config.yaml
n_mels: 80
vocab_size: 59
embed_dim: 256
text_encoder_norm: "layernorm"
text_encoder_norm_position: "pre"
optimizer: "muon"
nesterov: false
orthogonalizer: "newton_schulz_5"
grad_clip: 3.0
gradient_centralization: true
epochs: 149.4
Rows from block 5 of the audio encoder, named by matrix and row number. Rows with one number belong to one channel. Each number is 128 + 32 x the weight over its row's rms, rounded and kept within 0 to 255. All counts start at 0. Numbers have three digits each. After the name is the row's rms in percent of the matrix's.
# filt: filter width-5 conv (encoder.blocks.5.filt.weight, 128x128x5), inputs 60-71, a 5 kernel for each
# gate: gate width-5 conv (encoder.blocks.5.gate.weight, 128x128x5), inputs 60-71, a 5 kernel for each
filt.8 104:140126114108139189160135141140123141137158139128153136146161094104132111081072105143149142151112094094073120125140120154136165140103101148144089132113134152174151110058089119123109
gate.8 100:117156156134156149155131121115115110134144137133128118090081116118117089078172136114089053091086136163171142135132098113086069093114135076097108137122081078137125141115123133102096
filt.9 095:164144136139163091138155116114122107129145156199172120075110151139115127127117114124104071148127116155177098172175146126186151164138184092091122140182159142128067102121104150120113
gate.9 095:119143138138066141138139131108126178144146157111121117161145136136143142110166172104106105163155092123102119156114096125098112141120135095096094131100072114126110094126108094098103
filt.10 101:126096057063036134141146177161075097127124161194178169132134154143106112137181171165120122132127116121113117116119129134135133110140129122135135120100068100102088094124104127153188
gate.10 100:097121136121157111070088091089107126105101107158155162163166171184177160144135119111144124134129145131162133099115122137102124124118109158172147212156123166138117112184193172151116
filt.11 104:173176191151135074112124143113133112095134161133143112099077156148113109096125160124154141153128139128122140158130141100116150157119124106094098121115150143135170145120115102096105
gate.11 097:153168146141099144206200171153064100086133181116076090122156140161133079053110122086104062102116146115124108130109104069179125099092117189167116092130065087116129124149178180151134
filt.12 098:169195188184152052086121096055068081077057064090078116101104133172149152141120099113079067121141104128108136149179114113089080092119121156142139132125138117115137140099116141110088
gate.12 108:149120110115156090066076065053142125115115118089081041083099107112139105082095109140142170159133137118135079092147167171108122137094095173162133129151109138123135097096127136169175
filt.13 102:095074092111101152154133115130130135120116107077116143139141064064080089088136148123088099131167188158162149112116119108081065052095116158126102102086178162120165120110118127119143
gate.13 106:130117134113138199089074082103091109115116078066098113132153124130118108160102110139133122173158114123159110113080095106110145163206174086114107106117126178205208197109082081103104
filt.14 094:096135087113090198163185131087107095132080060099123092088129089104124132136090150184196196169163149124149106152128113120092135132128128176107114101137192185158148121171199199161149
gate.14 090:127146162156174080077097122102116088081110156171184143111096143109124121132107102137134117145143120168153185183182200169129169179210227147114103091115049062079113138075094076097097
filt.15 097:147130141124112144124150143072157141122135116135119110120168113128103096115087098120106117112070056082085128142122156153155138155122166043055053019088134103096103104189175125149164
gate.15 098:180185163141137155151136130063117133159150145184176173192165149147159133109130160169169115132133139143165123135111136184117114090097129156198222185157093110090099120165172162200192
filt.16 098:114112108143142114110047087105100070103089121163179165182171119136102110142095118143147142136108073089071104145198186164149168133156137130199177174170141128095090079128173137184183
gate.16 101:117124111111128120109135155140105129104093103152153155154129149131142115078139149166152142149117112096109045084139176167139118089114123155085141148170141156122115127089085091102123
filt.17 098:052074109134107144139145134156215185158197170158165155187242147135116149103149100119116096158138109139134136125110115107134158104098096113125109111133124108078079074169162129124118
gate.17 103:113120125140127171161112118106098111149183147167157144124145093122145169173164127113116089109111100089099157120110094068069117132125110092095120140152099091147181151125101107113090
filt.18 098:079061074131121188142101069103226160137157148178118127143163120131119117135164182151123079102116148165149109134147119127131099101103118119116127155131186130125149139117165126126120
gate.18 099:101092110095100106130103111136165137099102109095115174149126128137157139141079121129123155129135124138165055088095111115141147160151119150113094066106153144103082076108135155179161
filt.19 099:131185168149160115144143149154109117115137127128131172113113150101062115078107081072091094133168132137132093096142161161145176172173123129120087102098093067085093116161126140127147
gate.19 106:080101126145155075081092107132166164181180134200184153147127152162175145112097110126133123088082107140157113135127122138107126121124058163137166151122099085141121092147124117145131
filt.20 099:127175173142144102137132083066137100123157161183122113105083111112138117084076114143149128109080102092139076107124155179142141162176186134097130163141100063067092109101112162171144
gate.20 101:102151204199152092140129098081117134169179154145152144095125058068096097114164184134137127141135143170134178151118124120145111103115156093124128095104070084096135169112108103105086
filt.21 102:097119159123093176170129121094105135124114156101155172129147203166129112106167186156141138154138110081042116105132154204092133196152174172165132097114144136130155126168153067090107
gate.21 101:143123114107128146152143111110074074086101144116132145143160143144136131153195151106092082183137132145167132105090093110095063106145154101124113107133162145152133117092102097093101
filt.22 096:172122097108078140124091082130093129113111145113096109117107084142143152115036105115122148130136132163165102140131102127094107134097114162190174181180137142151131115071082083063101
gate.22 094:111137120129115101089148176110055086122165210083105116101134121161129119122159137113134102136143159174162110124136099134098111084102144178207192126083137163142121106131143126117100
filt.23 096:171173149159135136175169104080157129140125103180150116083077098108129148112130120115187167120144124151189146150161156165155155130082092111079131134115100116077079132111085051072094
gate.23 100:097108106136134092111078142128120113084109151105114119120085126116105139112123175146164162128132129102095137127108109091086123134138110099137086099116109138123161158129140126136107
filt.24 103:131124095082099110098091102140128131144173147113088096090107121135141114121097106118138158159172131093123086083094115115133130150188169072068079086089144139165155167177126119144128
gate.24 102:128103094082054101128127115138106122132154152139145140119111121135148105102161153149156165117107088093112189143136134124150164134115128126154141112086136130123119147093105115106135
filt.25 094:108115106137143134175154145173165128136152167105088097077065073114144137167084140152123092180179183173196088097112129106132133135156119119146168124130164124112117174075087147134140
gate.25 097:122119159157170098127099093099147153149133133100118084134121115106107136127183167170148157120137155154150176182137117133082115139166152104095109137167096145128137109199146142102091
filt.26 103:156125131154106106124096116101140113128145163159141146148121176186161153151140101100093115166104119088059120126157144139206145142169193153125100122124156136142125090142125121079118
gate.26 102:086077098106134054081104191137127152150127121156151151165170079124135138137133129112101124170197164152128109100102137175168161139125113103121105167139112117126126122148189168143140
filt.27 100:119127092101095108153130118126169148124159140130156148156181170164108090075143098093082083153129126110102123085127084123153118079072101085155147184137138153141162145106103142161190
gate.27 099:179154158159138151134136136161164139153116120131107098128150160147081060044158149143148158130154184144125135157188179172098101096126137100122098098140108082103111128101104079079097
filt.28 098:142107105080089128071097118150086107049050059119109132145171180172176169161172139188137121132117126129147145109091112091044099087133122152133153106077102114101099091126137153159173
gate.28 099:086092104173189145182159188159084102135121152135116097099099150127129156145124122140123107182180155171149168166158145163159201171164149146125148142177065125085090103108120113122101
filt.29 099:081055054081136108161199165089124116120153172068092140120086096132117149150139130114134110149124129133137116112140127135152112094090119125166121088065220161123143129142115107155159
gate.29 096:171155113132118071112135087090113121154124088096148157171168155138178187172123141125133130159162141156133140153131097083116170148145145083074068083103097112101109101150142159171152
filt.30 103:123147150169164109133129135104130129096117115123074103088092162163179126102112135095109109216191152134096174164150160144162142139148117129106066063075130108087073100130134115107133
gate.30 097:051046030080092115117083097119120158143118102119158170136103124136195196180167130140145173137133119148130098118131140137081057104097130208177155127077169155140140143133158141117132
filt.31 103:142131131101111063113121148172142163188166126152126137121125116115095100076174165136130116184150154162113224174144113098140111137138096126146127134123122113084068017122124125104125
gate.31 099:126143167166183113061035096100055092121107089110103094109090213187171160187168163137125093158131093112165187169175151130138149157149140130069117111143150145156147113114125101140142
filt.32 103:096090121142149192141134150141107134166173166160131091152191114119117160175117121107111076100139183202161114111159139152124118141159166171124110138144065080065109110145173095124124
gate.32 100:107085098118119164158123120123115120147142139112130119143188148145109099103095089084078115216171154110121151127143191189105101135136126098088067071108111127153174144073095119133154
filt.33 102:131139113111121187143119077091115128144164140089129123145168188140114125159196173133130123102091126107123139157141138133104175151120132121110035091091108134139169160165145099103135
gate.33 102:126126139130110171155105117122130121132133148158164162211203140141130127177145142121121126124146128132124114134123103114125129155116131119106129133211196175137083057144156143134136
filt.34 103:165134150114149056109125121204109125113142133124138139148126154155151126082123169205162137150109111084115133130148121093177171161157126088139128131120151137147161095148165165136123
gate.34 102:150120128128148136122043055104125150115104111121116090093111136101098169179121149144139126127110128147132110119173180165067128156184162182141082101100122172134131115152160164162146
filt.35 100:079123174169139144140159162134141112098088109217159163172134163142115104093137160153133138051093150173193076142173142129181153157138109184137150120116102133125109143174162121096055
gate.35 098:100116123126117111117124143135082096092157165084123132138099165140136140147171113091103123129129184147142178120147118142084136128163149187170166099039137140101131138157125127164148
filt.36 097:087126117130160135153148149124168150157145142164162119147098099161166161180097137155163167078081088074101106113136153151140150132180159108135121133122156143147163140146152138121135
gate.36 103:141135170167180138098135119151157130130146133104085062071091115127149145147130113103060073129142140142148123149117096095094147156166138094069071084144121117129145137121140156155143
filt.37 100:140141118105146161168111089108170133112132109127103072108167086101130147178121111088085127109120128158119148127130117137157142128146170085099080077130123115098075022108145164129166
gate.37 097:102114114105150061081128120115047125139100090175155117102118108126111119115142168160153152120120115078118146130112136125110150134091103070080109151147058122164179165121082084102117
filt.38 098:121123118115115177206163137160112119126119097108122187127134086142134144155113139124130123066098121097096113089104093112083115130089100126125120098119148150134125121127135142120083
gate.38 095:091123147135131112079042050076104142161120119102094090080096109145103095085100121108105117129116114153163187145172178186097118146112110158123136145100165171157152164112133099096096
filt.39 100:144132115166128189133087100107175128134106168149137141148144140135168136177131135139123121111083082111084082085101100112067110092115155145159165159177172138146122114126140154110130
gate.39 100:106102134126151148129100122148144113098129128160140115110123143128114095106143133137154180128152169136108085116156133144079068110098133116121113122089077101103102121091099094118120
filt.40 102:131159125139111135154157142176111085092100122210182174156152085099114097120101116148139143126110097107119102112115119120136142108115109052127124089091048093094094097176177151130124
gate.40 099:120152167157164106113124113090123100121106079148150111104069107081093107120141107119126123162162174169173130126155137151113114107115084128142096136176132116128135127153159158189141
filt.41 099:186137106139119133143146121133121172176152143157111116093150120106147132169128110122147159181140135137110161118077067068104116110139120204189209175165097126209193194131121122137156
gate.41 102:145126156122150085089062073079110103094129119097122151150149152139195135149124128112092078098077107105112167158163159148095100143163187117168217149153106118105085094139106123138131
filt.42 099:122123142162192057096101092106126159143139101081123115146142124126112131134162177178121133181165133089065085103145158190142122117164140139156135148110204163116114122110144149161147
gate.42 096:148127098121101157162152186179040078106117119125142105102082106098121131131157158135139114156185123119135110075114094059118084087083095161146141118154087083073101154132125129101091
filt.43 095:122175216188165125130108107151155144127132135181188160152117172104085075048133104086143137131128094083104152146140173175137134142137171087092132155160162132143129144145123125167153
gate.43 101:112121102099103119132135137132139130130137108130143141159160107098129108105109113134142160194155130112131091072135168173112134118182230190187168114116132137151136117079091112073084
filt.44 100:110102112088109121095143167164107138118104135120115106114145112116071091179115149192177204146155166160144179175150135175105100122109135107120132127118087105134097122166138099114141
gate.44 099:151175187173157073116104127089097116116121098120123122135134092127109115140085116119151139103179158142150096119135119109122121107120135126182193173149101131143130134164153133148162
filt.45 102:079074102087098100070076112140168163183141127091107095132156181123126157171116118115080105111136178213224091094122162171147115147154116143135126109111159117120094109162150131137143
gate.45 098:169174147137175173191185126106120130148148133122134138143162130136105100155158126085086092094115134129163153159155100096106136121143155108105112084096070097075087090113110111099117
filt.46 102:094111125105134221215224240232154141136089086198166171156161076129133169151067093109123093131081073107128108129111117151156178160124128130122110078067104080104087101137137124126167
gate.46 105:110149171176143178183208251240134111072080113103132137150138091120135158142085109090112099118103125127095202221190187140128129118122121176176153141133153111099105151120143102107128
filt.47 098:137129144114110190163144156123104131121120102106124103077138124113134117122136130118114105127150163143123164135116107125161169176155175073104106081060124143121086083148141123139118
gate.47 095:171165185157107172151127135100099116098106123117134144165133087116147217191120121111135095158122159144160185161157119136097119107107099123165159144088081082081079118102114145152141
filt.48 101:152146132146158098084145177184133130104097068154105053072129116130130156164115133126123104142124134115081123132151118128205124123101187118115099143111126122162120129098115088153158
gate.48 102:094114154138126075088128126146137101110098119138149172154101168157153129126127121139124112149127132127127147177177159124120165169149096127151148128088181146093086068133121132132109
filt.49 096:098135139130111134126120125120095077083086074099111126154198072067083109116140111115135109113107142119142149189190187159105146147102137133119091071031105113115102134133115132125117
gate.49 103:143203182164115136116099095110125090086080143136121122143141044107141146103157147123137139058098078095122143165161143145115146156143143081080091113102098108119088089143184173132130
filt.50 104:139093144152208088121124130121142169157145130199181160113106106159146156166067064131115139107116175215202073139158154162197144137121099164193193161123177130136153098122149141108138
gate.50 103:122092095113081129123095109110121156119132152079076097152180140145126119123176105112150171206195147111071180151154171154087129143143145108112126120111081106109092054148128109115148
filt.51 100:124113121114116082110126134105141149098091117088095081139178116098115119145079111127114092137136114132114130150118119147161173115108149187147105120107100112136135141129119131131118
gate.51 102:061088088106124093065056086080077071068071040108123147131108112132135175162115134163140128087126152137131120163180171164074095130133110132103080110091099094092108110166149169165164
filt.52 098:145135108106152176209168156093127155162167154106105146120104088071131167180133149145147140093119100134136078131142115131176158173139107155127129174144128097114105140158149165183182
gate.52 092:123126159124136104072086103174129136120105117094144124100144210149155124105089083104154160141145146137162148166199166188142131151176138083101102104143147126093053083127165170158145
filt.53 102:187151184190175124150133108142104125126117086104097103106118108127114119118131154143116090130152139088096123109092122119078088112177090139077099098076127112133138095112152164141123
gate.53 100:042125166174149063100103112179131130096091103122145164134134115105120118149130111088087076090131136123136117153122110126117134146103094127113096091134145156164131102148143122112147
filt.54 098:130107117132154117069092134155047058058093110160176184161133133171147099098142152128125117114104084090085066116148138151125166125135114158179170144103156155113102091138118142142119
gate.54 100:050066128133155191110151101108054120122125151121145109118116216208191197119168141151141088169174145132130176136158154155116115114130165162167177110056126133114105099179155131112079
filt.55 100:108138192147128126084118152150106101094137151132128136128096078120138112097100104116118103108138098133125134147149147124144162147114109195200177139073153127105089132152160139126133
gate.55 101:153171174127113079074078080122142099110125168162166132113109162154143133130140133105120133152120082088085175176171134140193183220188163152128125127098143146163169097142142155172161
filt.56 097:065120141144162110165124123128089090075109132064046053071087105153160144175131109134103140141106103085099107141141132149122122100123188098103145182133111121080101084144139177100082
gate.56 093:189170140133143125137108106084085106106085094140176131182180153133115155118110113140125147076078082134143128159136143189106116121111110114118143083044089113124149137116151143136141